python train.py --model="contrastive audio-text model" --dataset="simulated sounds of rotating machines with and without faults" --train_examples=39062 --win_length=512 --encoder_norm="batchnorm" --text_encoder_width=320 --text_encoder_mlp_ratio=3 --text_encoder_qk_norm=true --muon_scale="spectral" --lr=0.01 --momentum=0.9 --steps=2700 --epochs=8.8 --final_lr_fraction=0.1
Rows from block 9 of the audio encoder of a small contrastive audio-text model, named by matrix and row number. Rows with one number belong to one channel. Each number is 128 + 32 x the weight over its row's rms, rounded and kept within 0 to 255. All counts start at 0. Numbers have three digits each.
After each channel's rows are labels from the 100 clips, of 14976, where the channel reaches its highest value: "top examples" is what is common among them. Only what is clearly more common there than usual is listed. The data: simulated sounds of rotating machines with and without faults.
# convs1: grouped (20 groups) 3x3 conv, stride 2 (encoder.blocks.9.convs.1.weight, 160x8x3x3), inputs within the group 0-7, a 3x3 kernel for each
# convs2: expand pointwise conv (encoder.blocks.9.convs.2.weight, 160x160x1x1, transposed), outputs 0-79

convs1.94:115094154109132117130113150052232102126096122107218059128142145126156095141117111090184127133122117120158089154114129113124148130099161119170058108148130121195055121155123130107133115154147122137121150133073102143155
convs2.94:116108123220154145139113174183126117089156141126174141090116125103077069100120165122105163143114090112116107134081137138108124141104159189107194121123086090118155106158109113152131087141070137034108137161163129190134141093132132091123148146
top examples: state: normal; text has "fault"; gearbox

convs1.92:106111121094130123255195173193164174131122178096071108122160131133125128093139136183116116100158129088164124130110147133137110116129099126141128111149118066104129121170081145154173127121094100167078158112106151111110
convs2.92:140137186106179131193100093082115202137168168111130151099129121174111083151130076106118153170193158164199173228126142162114132111177127097125157115149100142136141180118130094091157064135053090128081107094132123082140095115133130108169151125
top examples: muffled (low-pass); electric motor

convs1.97:103143138151125050166148141093142102139151093161147205111086165088130108143152172096147203156076151127136068098131131132104132103122076136137126108158124105138137194064105145142131078113116128102117124125088171204152
convs2.97:149100154136216103115144109163135132175214134130095197144099102095143126214137109114145095107148137117134062215208134080111148117142075128131136124147131106104104104116107086118100149146075161110081141119131100125147127147126128159130132098
top examples: muffled (low-pass); electric motor

convs1.2:134068145119140107115118077138127104115146103176080165130131105137113109135085182149082126133128085128168215102102119147115115144185190153171166081123137092093095177184101114173147084103079100132099166088122136132098
convs2.2:129134137111217132142147100139100199221112164141107071151156128099094108208161159107127096139135139137139144151096131138134112128153171145166149059072125107081106115121133157119144212167171098118139191094147132187120126128128187112125127155
top examples: muffled (low-pass); air leak

convs1.136:130203174143133104149078098134141081169098162159125166101130101142115091150105169099188133119060123120106113139110090127131117182107205063107127105142132088121101074113102098117103098076105117149085113165094166095145
convs2.136:123129163086190150203048129110112045135148122105083168129104128160138190000147156129127126155118103092185165138124134181150111087081124098108118154149109118122110114120071150132135122172111124147099144049165077096119093143104104140134134111
top examples: muffled (low-pass); electric motor

convs1.62:169116120140150136136123162113124132128126091106141098111106131127148111153117107096151125112176090129162133214087161230061204240122128068165104121110115107121151130111110099157100115097139113112116147134110122124098
convs2.62:100125145117068123094135134141139131139193132101105141134172168098109103077116111133124142179142123100096100209195104181134116158076085134135105124087124163136151119195141192136170156130145151121138149151134136179081155086127107107093092084
top examples: quiet level; rattle

convs1.117:124121089115158141168204157103120165087080157165164194134110096107115097135106155136114134118109136140142133146102146107148131122155103139129112128138139086134101113246152156113177135080115175191181091167150073104131
convs2.117:135135125104078112090130162180087144018132159099128161067117146122140110020195124135105117125186105108145089167165124118141173102089144114132131135109133117136112140118078122136113099179099101164140138112089086100134121168068103136099089122
top examples: muffled (low-pass); conveyor

convs1.46:140177132146125121071076115145138132152074085167186172120111119137112132156124111058083057121097173206170166143153154122114126130102099116200103130114112156081108165135120109111073107134141101156119113117092074135094
convs2.46:095132120158204173084135255147194128163136087111093113129121147136111142147120181105143102183108084132091135164160109111141084066174114098095131136122083119104130132133150136173185144130136112139091116168107165175122059133170171122131132106
top examples: grinding; state: faulty

convs1.36:128114105083135114118091117086159098103129087081135104156186235169117101105111111165096070157132080174108140165152142154114138113107120062115124118096113188137148159117219132145152147111152108097098118138094112109114
convs2.36:000107142120143170133136126097151084113119096171099150096126145124121144145126133096114106121120111132108113118143122143070132100118098151071145071191146164108103142132131136122085142121154169149140195058122143107117128115200101137111123159
top examples: speed change: steady; state: normal; text has "fault"; electric motor

convs1.30:159155198143091141138148222163100139123095122121145096132095105107137119111139144203163186134124130116166113083108101101157152159156104089128130113151071175067126086106102099140117124125117167171120195087176092142123
convs2.30:130101072107139141095148154116094085104100173110127108126139086109199086072154157097138150112095106142082140110118111129111104139086123092111117098141097150124117116079101106084177123115130052116233106151048085136151106133077141088207135099
top examples: reverberation; text has "room"; text has "reverberant"; fan

convs1.95:105129131134142122167220163109160133105164126131079122106138138137119132086139117110032251116163174108112157146177123112107108103125123139133106101126112104125091134152088149111105116093135102092152082122157104079172
convs2.95:073162134140131129156110145099101134144181068121105164170109129085131128185165156112142136128174101088137170221103171170100136142070100137158158114150087085137150094126164094113151106119110136143147134085130127068133128072073068101117161126
top examples: muffled (low-pass)

convs1.61:126148106121108118201181137168143161085132090093101111194142140117134154087107110111136142128164111117148112133147078144104142171100156084129149140170105082124138173138160102138109084154120165164090128149140032033106
convs2.61:145100132144150169117097095072184098142101130093061197097116135132099170151126168103148145086159131115122125124114103075215126152138092127097164148158131135079120148098107126092174114116182140087126107104173078136119138147117151071129144149
top examples: speed: fast; turbine; thin (high-pass)

convs1.25:149133143104099164096116119162110130121153086110115134078084104114115142130130186101107176118137109135204137128071101104130136199195212105153175111164085136105102124132116153107104129106121128136228109138141111154078
convs2.25:107129112123106095142159167164121168111158145157148098102150113126085152149142126144134056106100195111147131121109111221162130197128084165058118166083121120126121142101155077164100227110114081117106156128091103196148082087118144049156148126
top examples: grinding; pump

convs1.57:134109144099117156171129116080130102145109095073126126136097119155066118218117124151111118114173111105133091146103137157119100224194099114163094108141170079085077133099087129138171129095150118102134114109123123111054
convs2.57:090052072111093091117141101134068149163213191078125141134118151095133174114089164104133124120135067139197109139157074124088179134063173110082153054164101175154157155138117170110133126175072125136153130157120102134155146120123174142163157117
top examples: quiet level; speed: fast

convs1.102:155152090140107079117187105094130122142113124119120076088135112152105160131077084136080142103149121109121138083090061098110129161136154096128079094110125178103082194146208112087077106166100089111132130121089098075127
convs2.102:148147120142113161075101068107131084119112104120098153158083161111169080125159117127156140178072115147138136151171151102101125121075201152114173118136158125122134184151160117132115064141111135140116135068123173121144154112151127184057127093
top examples: speed: fast; conveyor; compressor

convs1.28:117081066096146081125131054165123179152108116129120107139116204104128107095122190177096157099115108150097067174163174141122097145116101095148082103144121142148082130143150106094108155122141113133053133121113110172074
convs2.28:150098187129134163098134092156111065112134142139158134144134121131163107101183142149127176129143162109125128153178110141118148094129125089109148105112119154096047139086098123157079128065080176038076144182074103130127066081125114134136129100
top examples: grinding; conveyor

convs1.55:129153112136111110114122110161114104154110118134097097076108084119150137084153093157150124174059176202182152070103136136101114107097111132136160126105110201207139129122100136143125117158122151094054194091109166148116
convs2.55:138129140123097143132090145080162110084128098125133139131106124149117120101113148130160123156132151166129092120102092160077112144122142111130144127060089140122131137156171131108097085074139177078155099128124102118159135065108184147096117154
top examples: state: normal; text has "fault"; gearbox

convs1.86:178148131116107151073119095137115140131095106167105131159126121128154089113138091070104100105128104151089067075062199154107162119202163118153181113108147057086155165097125175123169105131113147147125152092130115162152
convs2.86:121124134074088097114128113098120207179157180112164110118147176128114115125141140145138133080172137120170108146155141081096090155162129128107109117168167171061096146154190133170136123092210066142208152070098147114134135158138101145162104130
top examples: gearbox; reverberation; text has "room"; text has "reverberant"

convs1.145:132138101125116147140124114134098116142131122118129135111197184139115121102156072129089155135106140152089126079193136161145075069224089113136103118171083092152123123116081138131130110160119062179137151140093084181074
convs2.145:083111134107157142122148140114136089113089112147154147141145115130077156116195066089115103128141212117127111137141117089142133255123131118157107089108128111130072159127115100146125091119120086197143117111074078088108094126162154069114061138
top examples: reverberation; text has "room"; text has "reverberant"; gearbox

convs1.88:097113116128137178118114105116113175154049140141093129125154137105171070092083169167174078115134111090121136160122151183103176204150117138081129160064169133153179127153145150093117161094153132151108164141098176103135
convs2.88:170105180178100174159150155083103157091115175122199132130140145120084109164125107132149128115102179139134118130133121128142153123079119131105161065098121099148080118125062126152106105098087087100075103163186122126110105110126156182088114178
top examples: speed: fast; compressor

convs1.63:136081147118111156100152145164186189070113104196109112137126088160084146122072119160100117079122099140154168156187141147135146107110107077186166106132114087092115170186151088138107153123106085064143140108134166132117
convs2.63:176180111071103146094120142130105123133128120112156177115122128148109123104142148151087128122081120059066084139111152097181102114107113140119111094117124101110107114098117105077124220113129135102142168144194133098128107060133080109100110122
top examples: gearbox; electric motor

convs1.38:158085092110063202078171167151081106108109168081126187105175157138119114145069140131155119119137142097115150107159123118181089121144076114138138148101096150151126141132057144144076176110064136105097129130151083119132
convs2.38:152181124119068112093119161085079093089138169202177133117159112099136046134146148123111084137137109137179095105121143072133192131103129136132120134130117122160099078142131145086140159153140173040135126172157111150135064099128149133068133092
top examples: state: faulty; rattle; piston engine

convs1.104:106142085067139101088193119109080093136121113130076124064058168125154119107084145096124110116123085115123087121117147125100144076113115090151171133184082065132120118063126192101135158092112115156130103106139090131093
convs2.104:086175176115099165078065097092161136184145173118142114105169185114128120156151140102124101170155175068132179134125127146113048146138137132118116082093093145105184109163077148122141167122150020185124089147169124128157104114173113128100139163
top examples: reverberation; text has "room"; text has "reverberant"; turbine

convs1.33:120130132087141129141091068092141079072108119109135048182174153122183140113116102126136121126069095103132094163121140147137140112087105121147111151075140134125149195102136162124149198183166092084119086170104081109104
convs2.33:016146096056131100102185104126075131107143155104186161120062134120117115124126100124150118118099138109129138099121088100104115019120125169078106135111064147107150123132110144107109095101118043127101101083134100109128141132120108118117128104
top examples: speed change: steady; state: normal; text has "fault"; gearbox

convs1.4:135113098135164177139120170138112083093150190155123133145158119091161103065140108130117117128095100099192117113152118150108129085129148152153184101147135112104149106111132095169106124176119231179198116074138099089094
convs2.4:103117150161070148055116076147132116108148122154131109128099133079092145203121087186104103066109133123125165164217137116160108084131182140113125141116187162113156090129135146133188157083110178144104076088097130111153134119148147115130108142
top examples: state: faulty; bearing knock

convs1.56:079117079152105073193144118118097100113134160132167099125081080124142103131111126100116116092126138152176133095095115170117134138054128157124197085141097075157043110128088123087158170176109117114107103157121136085161
convs2.56:121131138105091096143093085102138168112089077132151130136119147101116145101117113088160096217115149105112146097127134159071113129105154170100111082141121119148155156205132083111141060111153140103156079121141100098173162086092118123125156157
top examples: gearbox

convs1.91:171126169178087177168205128123053158072180142095119124131095139118141114093125129081137177142132122114107076157166146168116114143164201134128169102182093159089186139147130133125098101096104125089140092132131129110111
convs2.91:098197159159123113084110201130133197090132101113154160127125116065100101132132052079127089084162159104074142188164102116085132129122163125091140125079120145117084098087175120112133086129153131125073124205106148163090139091147182093054102112
top examples: muffled (low-pass); reverberation; text has "room"; text has "reverberant"

convs1.35:091166085107118146120120113074191111088159134132170084165156140105123161162169116113161084174113120108111096171143118102107154104099127104137147117079103158136169119145149145136175198123213120135088089201093086151144
convs2.35:096112162102133097065087101181107113136089081139155136121127098078130134076177103134143124104132116117121138088165144155114119139147106132189091142080122206079130104095160127099106118099183137147106173083099059133228156107119094143145181122
top examples: speed change: steady; gearbox; electric motor

convs1.87:158126154134117117141168088144102146151083154092212115113105103147139121118171126188152220150055206115174127154174116117112098157130083077095124167078178139101169132123115119153098117095120135111115160125121129115137
convs2.87:106159128103133119098088118126107110141177091144121163152133119148100123103172126158144112122173200110132158099141151068114159154093114150162132061174131144110125096141115119173129100132068120113066093174142160166144144092117200083165129124
top examples: grinding; conveyor; compressor

convs1.52:117119120120132114130120138102165155108129142173255114109173132138104131137128117111091157115105137106096155019180105117144126088125127168096129118116159146087122154099103146149103159145073105126115079177136128066149
convs2.52:110073105185163139101136167118128118146161127153137177068119125138111143143140099111087109104127139143112141138174161126124145106140192134134107158146153096138157154163067161096131191086130144154108095106155176213120160107149114113138124135
top examples: quiet level; piston engine

convs1.40:108106110119138081174140142191147200179091158037094058157104117140115163120083088157169184157131114101104151132099083119125117079089169102056073124146142132137128127159128102147110141138134141115118138095111152110124
convs2.40:062068113129194112092096097146096133127107102124118110122137164110142141149118159132097095131151181165110156112145143122036141146135117175100138171112099130157190113147102170121125126105120089182149118234129163102094114092113196123147111102
top examples: grinding; state: faulty; bearing knock

convs1.144:147114126109128161172128120140114116107128128144128124125096122164044170141141193103146108096138079062163146137096086123107126183140095090116106104104129166131076147145135108136119165191096227142129070069140170124160
convs2.144:164149108154100130120079097060123147148152129179115162134172123146118112123126088126138152095138116143084175176103108163078118104137106081136094112116092124102095100128148106112083113100130074141142100100110163088141116168123140142078135116
top examples: reverberation; text has "reverberant"; piston engine